Weights of a small spectrogram VQ-VAE: 9.6 epochs.
Rows from block 1 of the decoder, named by matrix and row number. Each number is 500 + 40 x the weight over the matrix's rms, rounded and kept within 0 to 999. All counts start at 0. Numbers have three digits each.
# conv: 3x3 conv (decoder.mid.1.conv.weight, 128x128x3x3), inputs 40-47, a 3x3 kernel for each
conv.18:534473487448471573527441520465506456514551320547503469520500426478478421614467371464440481503510417493448536429565437464540450421532544479547435545480518460589478421532475507520503473525501533439479518458575478512523
conv.19:481513518451553478554470465468484455584515519462536519529367432527478406514406439566520496456459502537485478507382453553649525506485515459473493525508510481491469492517550520462492455459498422503503469549472411490433
conv.20:521527482421438483509520539484489494476435520563547465475463569446525531479552552488476552461468516479477503487513500472483500452491495476464512519469480456517478498522435505460480519533465476513476484452497514481482
conv.21:500544488458630535498472457493480477416712472532549474469442563470460510529591525466554424411492439503564489484485561526452537561545444472452476458551466485474526493428483540496443511566516491442482447486501529487547
conv.22:537506491593474553505509490497442573511478452491526480525486484536512533446573567564541525509510498456497473526482536488434536491515597517545526626550583447532495454475570453478494540506537499455486494460502484576436
conv.23:517516469489495507501509518495523509524553454501487504522491544560496484411535488520506483491512522496498474545547589461549556530544473485465507493480509525562544526525497491489486488483518458470524514482457503437509
conv.24:468484541485536479436480424474549476486546535486474502547495499514494505464439436496506456512477511541467547490509534504546555502512498494475519517488482457527442507462480485467491536470514473509477455509504485530454
conv.25:546458523424572503508465530481528481460506539537500519495472443496470441444479377464469508474498488464491521483456520507520586458564484526484482496529456507516493465499464494515518471531528447533423542479543490443469
conv.26:484494511424522489409516500437531507511536530482456506460412562453470567504484547493438540593488583506449526500455514561504595484487500544483602471498552471518543488464536492522527463502458568566474503558503509495420
conv.27:513584565404410387576576595528596558579451513427473438508474523478541397484457559492549463513531524464476476482552597456495510498518502398437378506493514472574516503572548526464492489552464529437502584462519566539526
conv.28:494450425488464447508460523549528538508514464545486512502505487436480557434486447462412425495484393466379436531557520463466534607557556466523459453502507509468500444577608504472522460524487558502509484455443506528567
conv.29:484486497502513529506485475424517555499505457552460517451431480499439559525482612502498530553526570531482548507488458554489570550517399434522527515480587512497477475533518459475464458533470503528409534529448490439471
conv.30:510490516489496543517522498476512516466491483511495527516498468452505484517455390454468485530494509476478546501492486464507542492507466486473539419519458480486524499512530516472475485479520441519471527513497489464485
conv.31:525472423461459478511518562433281411502462520507523457474490565567452624458444604559517510421530517554491463469529558456594615478525564550436543572556481452474530529558525566495437585570421479493503441526517517468483
conv.32:478533522537475484483486546537479491481555428500510530556519484567521519578453502466580450526517540444516491439560468514526544496491539494437470425507496524483586509521599485490526463471498475493519456511470481541538
conv.33:496490530524482456506544487534489511502520501499495505533546468534507589510471512502468496491503464465577513545479537496586528523540535521509504574449522517548487448499492436527482496517497506463520456506511540444497
conv.34:519481482523504509455490478484510420392500413523490494530502552498547549558470502570597537495506525499567518481475442532466532449478548514511501523510517458474522504474499535517527507436480480533503411448487494491465
conv.35:520494451494522462499523533484509464551532497481487489489465519481492480526529444515478489484469506520459478456601471541524600489512525469480471489468448441493500474550473544515473487491512452496510561489527552515447
conv.36:501452492484381343500476495412507478526432480466453471538523501446546508492472563456440447561477389513565606509583579568614507478480501494535421519493421438544519506554465482455514479475518474429424560481516499478547
conv.37:495482472541454486501548521495486482497593494559500514510527508509488497626491442563477517516534520497520532473508514501634528524527539503524541505559414487533504517477476555516530454550455467481463518501513503511506
conv.38:515515515378381360539480533464466463582479572525496502498524484486528538515506532494488463480520488455465512524518527468485544439488526551504467436558416467514512453593552505527466521483534506441456454507506515507474
conv.39:474521425491494504438439583445535502460510458424482471506477584465517479450508422466467549481491500472484490544471536413466565458481549552464458475518534587501539463496489514433493507495515454396482500575527584624601
conv.40:494495507500517473502506455476502526528450599476477577453535474448504453490459516536478488557466486451522450495494564476594516511480498511497537539477527459536451492520493515473514551510516532437462476504534477496450
conv.41:480545475527446506562506542511466491506522464481485513520515587584496692576621612500490550441515498514456493486539465576612551457457522497555534420534538551511484491523529525506434556532502494513482517533490568545539
conv.42:461446476428457509481404481483462490552435519495483507478490534529484513548505407534502536508470512534506541500500515492518511533525456513496500455477538465485447562552464562580434567564553498382494489450465481469416
conv.43:484491439532511490497479520514506541482534482485456492501535460559525388403529536452433463591451533483423466505639368629680462445567495492440489497511456487470531448483507459538454517535483541523484486502468482505434
conv.44:529470534513495543530485507508481472496569443443534484507501500473524503574544595510464464484489461442445458479493481495559510493528462515558525465492551514474506522518545510487454524563507522484577506538552443565440
conv.45:493518527509499498471481481525451488509463521479511443469474566510490561551491514528553483487498560522502547434565493529512521481476465508536551563490503514509485485550485437502471462532518559492548515479502523506476
conv.46:538472539476528525603535537514504496481495561450522527562527588515487675501448455503529454552648530475426561554626597527529531503489508472547570531525491516465500587484504541499498508571475496574557345430516500444461
conv.47:447516475515564476481533531503492496518521505464484471494456462534462490539585420534535552442529520424473463519521516510465582506527503504501501528476485451487487490506460434516544463546489458517510561537503495518492
conv.48:492485498459470430508502496549483566411515481502509497489466511449488524471506480503503521523453514482448510514506520536543526527515522555472448439494457515509496521513565516492510517524555454456504621515520408543467
conv.49:498521461469438502500486474511471482396552505514543484490575547532568503524619597441498483555586448447508562486425505498566647540481523477491530438490521441511479464458477511492450469514417564443499488435484476516448
conv.50:568528535557585555503502446475520449516476544515502494486465443511543507487639435519503533494477472577498555486385474542642620543511472501496450514471537438520478513414403562458520549481463418466511438428489445517445
conv.51:530484498486465516461511494467454465450503487499452486485523530450488506483508469513475470497492467500507505482435481469484478469467451450506471514528532471485460500493506509470469469494500479562494523440486491508515
conv.52:550524516660518590507509574478515505391591490563504528552480567473460509479480600473450544501566495534501519500527487526519514448506491492522536463517499529500505479544497482480578452548523504543564523522487498505500
conv.53:509479455530474553475496525441489441477470497473432468436533506389443541503528471390405473485572483514418487474494510463465573511477493549537602550505471503485541498434565401501424484454487434452468562567470503528488
conv.54:485436488517443407510556447497475516379470531492531529454431536493518502635502476499544472511394452558480537519459467510527454460482489456517453480445467484497472528587471489531480489596512538477473516549478473480508
conv.55:471478478481456471527473472508451481400480429524457549502524477534476487598506452535533532417505569471525551543504469531475482490488510502400407521607492484449468487444486485497519459509434505480499517506445492457494
conv.56:471468482450492475505536489474445492431557516460531504581509485501533549512493459462463521459440479473453513478469525488517526499468529502423468548493544523496489482499503470537496507521509480436510436499507445569480
conv.57:509486512460476474510488472508482470432483506495501504536502514534539495510574480506426472459471466465499515509518552517511446488517521459522513497470451472517465500527553463508516465461515505509463536463515490508467
conv.58:488520495542523502488530527434533493493493417506531550575482435553514494515547491425392419509532504452495523474525426483529531484482518444483463537490500574511545481526424548518515492523505495625501503510493455543515
conv.59:514498499525508477549497482519485518470547521491447406516383448441398343425395528491492479503490507447511524456576733385517511500479517517523480550441510460479541497471548487481490429559525471477492548456492453526463
conv.60:473494512573538545483475497524480473473582416466464528504484461515480452554529394472482498533478539505423504503541516594527589515499506510571538502463440464516484470518537464527479523509436501461502528511465482489503
conv.61:471520477471576534492484536426518455452478507556503447454586521502458596529521481525614509396428410446532482492464537559552566474509528507534535461540487449455513467431442433551495502459470494512442501501452528471397
conv.62:478463522554433514530518517543479471439513489466510492522496510538463467500556494516550447563497568578525532501525593575482467532557554449467490533527533484479516462522464545455530475521477510480513435452460457502459
conv.63:496449554585480503496506491519456478521488457492496503466537480496463488518557534476533486444469467489521499493623459513545501557505472504461450552462696540478497512460516532508479478487539473499495501483501442550494
conv.64:492477509467485501531570499519533545459473462506530483513577480500514485553548502551589521482477496509515484572496533444550446445456513449489461503493546539543502502517506484496567462503490493562473439479471597490519
conv.65:501420547499491362517471477446429491463418485468448438482649505446458643480542466480543456481547511386508451499479483417483464540484457487492455517504408476579568548512395534531504570491506536504485491418460531397440
conv.66:459576494487491456482525482530575510629349478535559515416463582438490532471431575469515454482506511557556547478464478466472483506550477473504474473483506559516461428608410524587509523505571469483545426511421466459475
conv.67:480480474464467479372380337481508503455468465530467532510561386460425427449412509420396410501490474498504488496498495502511505501509488519503459487500494586508520459515568466524592508494551500472496521540492505587489
conv.68:505470554503533518520502498435542517562500394539418585496524450482536480662436614440505523517438507451474488501518483529549467520497464520546474567461497530476455533538545509437536502508469516509487422532519501524434
conv.69:439490497415497558519516505573486513512484432472497474486527540505497542487490464516537522463422476560458501483417550443506508529489507488503542534525506478498492541506477465458477528516524543516495482535443480486536
conv.70:457483508609496570551502533536503537473514408514483527470507445505501468555515519489513568548531464530557478461519475516495504407508450561535492465466527555429544473473510447522491477473469467519480470459470491487492
conv.71:544496528499523465545479403571574544462586580481478527445490537518509502514554457492534528423457409401484464470507431557569430419510430457515527507555530454524520399530447443507397359454470547533526503494481465507499
conv.72:483463475435499476499488497543466492562465476481516463448532507483488533522460511549493479480493465521514589478516507461572489526540548528503594452502460408515447438522531510467429435528511537572443513490522557520534
conv.73:460460467539522522509491526529494486496548496508511468503544522499601421588628447448436491537574530442495428531544607614560669581515542475467459498481392473518462495617519488455535486498441474459476509535421504426507
conv.74:489513526489460470494520496490451471478513490497504522454643499533526513470540488472489420467493524534514509502579451483490467508501510547542604541578439454490463493512459544480507496528501508436547481479519544468531
conv.75:465488531482550562538478460476506516465488480480492482501510517563491466480441539448514466499477458504479479462465447429467484457480489532496512503523556428491534557540510475482484454493489436554468473470483506510458
conv.76:518494516535512509536522500490525480489589478544515507484493411490477491515482524473573441462471430476570551497560533530528465498475487444429452476501479515515513513508509485494555488515537513489439435495464505427499
conv.77:491472565465469391498546505467503470450483494493500506519535522514542492474427526490460446440470487488495496489454500540463493500467522531473503502507483528516560497465547504505452516534549541498466547464547555548559
conv.78:505528561495484465495480462478502471488467436555468514519471516540456555467492560443571502491527497535566520516500479525525517473501435460489452494498519525509556481432526456510504498479521459507487554505531502512486
conv.79:525526565523450445461534455517518554402469430508507525516528565537564511567519532509525469505438502481522415463481445475449489513496513513469512502544495486493545435472427500499498497515524480504525463539510465532530
conv.80:482482545456425499614414461528509492513577506459570408551519551568509531487356523561496552518420533550550419519462446477464434495508421554555475469565612483453529522517476593568455559537403555601504529518496514484460
conv.81:493516483515443498530450496444468476502532496489510455483453488477473457571471483449538413449450450575497505505573491507517457526436455464520444534476533514482480503518461520451549485519522443576462516521450519575536
conv.82:485499457475498457467455456598509558465519437630519538483473497513503447483565472427499495504483469514509567528500472598539475439516575493496541471487466535518537509525551464573434519494498492419483542541523458491484
conv.83:493541474506493490444504443504489553510520510504515515511461566559514496491435391526514484453470502485443507476451470334591462473524438518497413477556495488459529504433438466489507499447499523512565546501490484550448
conv.84:436472503532480462562508435502486464524574461539489524502564434617512469444468597519496497509518489457451488463550526484430454428486458474509472470521515512492475496512473574509460502495477455460512561451507441670461
conv.85:493460515495502506483477473519511542441490475431470466538537489498513483505494510435443463439483401469456531599515573552522501439543542488470471541524465476505509452459525513566519465548479538564568441504468382491427
conv.86:475515493589465510486520485565458492375504487505472473500530550556496544495483497453446469487447530556546515543469491516517468494519501520527545480492466460435510499424500480485426512544554502506449464490456524451470
conv.87:431486488470504501458458513518500537444499504581467501533552453532552471524525592565498465624579448564541455512541537475484526517586483471493575472485586473502527528481484569488439557439459469607369521523428650479441
conv.88:487432485510492488537513479489489445565504558521499501527455484462518532486516473524542497454458492505527487437439419471479504435550459534520533535486531450445450452528500499475464456478495464527492534531501504503501
conv.89:493445511396464415506491464520553469469508541459487503426440480462527482498465498538494450377444512474457529456591650596523480514465454560484500535523527486514481510587492538538556395493480520431448478518541437496414
conv.90:505476483455516522462464526567494551513478444492489540525540478556554499472452435479548509436507508540477534535414515484474514489478501538470533527503445563440444561479559506468434522540499485447525455506474546529483
conv.91:521483502528461499543529537508487476478469528545484512576603448528567541521542472491524478487478545446455471495487518548508552505411521463523528473493521505467495460459488479489466482508557457547469461450481415537507
conv.92:522539491448465502478541506519510522445475490501500481428469499426474553529512551462472467442469503523473441482392371545537683525477561502511474491528480474491467504487508505465525526504516516423465511497526513395517
conv.93:494475465497513500512462549502531527502461530557501492467530528483485500448507498484496470474479532481434487420489454463593473537551523492498489476543472536475533477456481432476494469487544442459519514482522485514469
conv.94:553538528477451428481505481486465419440492463544473502451524495484503607468500449454485493505516530420477558526494455472571537467533518505512536509458509488484516483473479455513460522483527526496548572500528446481466
conv.95:608505508521532517518533466474540468513504481493535523453557586501490571494496435514480451461537442559543547447457435534543582506546524514582474522487529585470516466432496519482507556496551447510396472529490499583448
conv.96:504446485461497468513460487466478484444518489515517521482455559433449568433527534479495526552463479514525447381573498577491469444495479553532441460466482452529523542474474477506489522457437494494499467451497533453440
conv.97:515513484456499451483528502567478432520494437532483480320344625410388484394356604561465462489467496502500495559494418460602315440502421559459464553460447527488511440387544420476472430471458465553523463537513504534516
conv.98:481521516468509490519483556547524535552421534522521523498489497473506459618629363461498468490478464490506497524480520457540522474510471502532462502456472500520444529529493461471529490464503501530494494489495504517477
conv.99:506519488546398429466518497504521468470556502507485507494489480488449439508396437467410473466529464461442537520451483449369445518391502502443502535478499537484481488472469460444508469491529501454562562501480438571435
conv.100:512471469538458473503554487502510488534481513502476495524433534437451542483538519444538532545447491469485472585414490528443478495465451487545521532474564484483498452543507514491532446543530494470511464439489516533525
conv.101:527520497552533457519508524553517499427556432467518501461498424492502486536524454539526542562452504546490535575488519520442469512559449500515506430504491495509488512479468476491468482511470513574442527533487478488468
conv.102:494483518487428498553418511517492498520480489457518462476491515447469531476462502496530473580531468419458446464505433475514492540498498476482484467496531517457457431499417517475432505463514472557468542479463538505517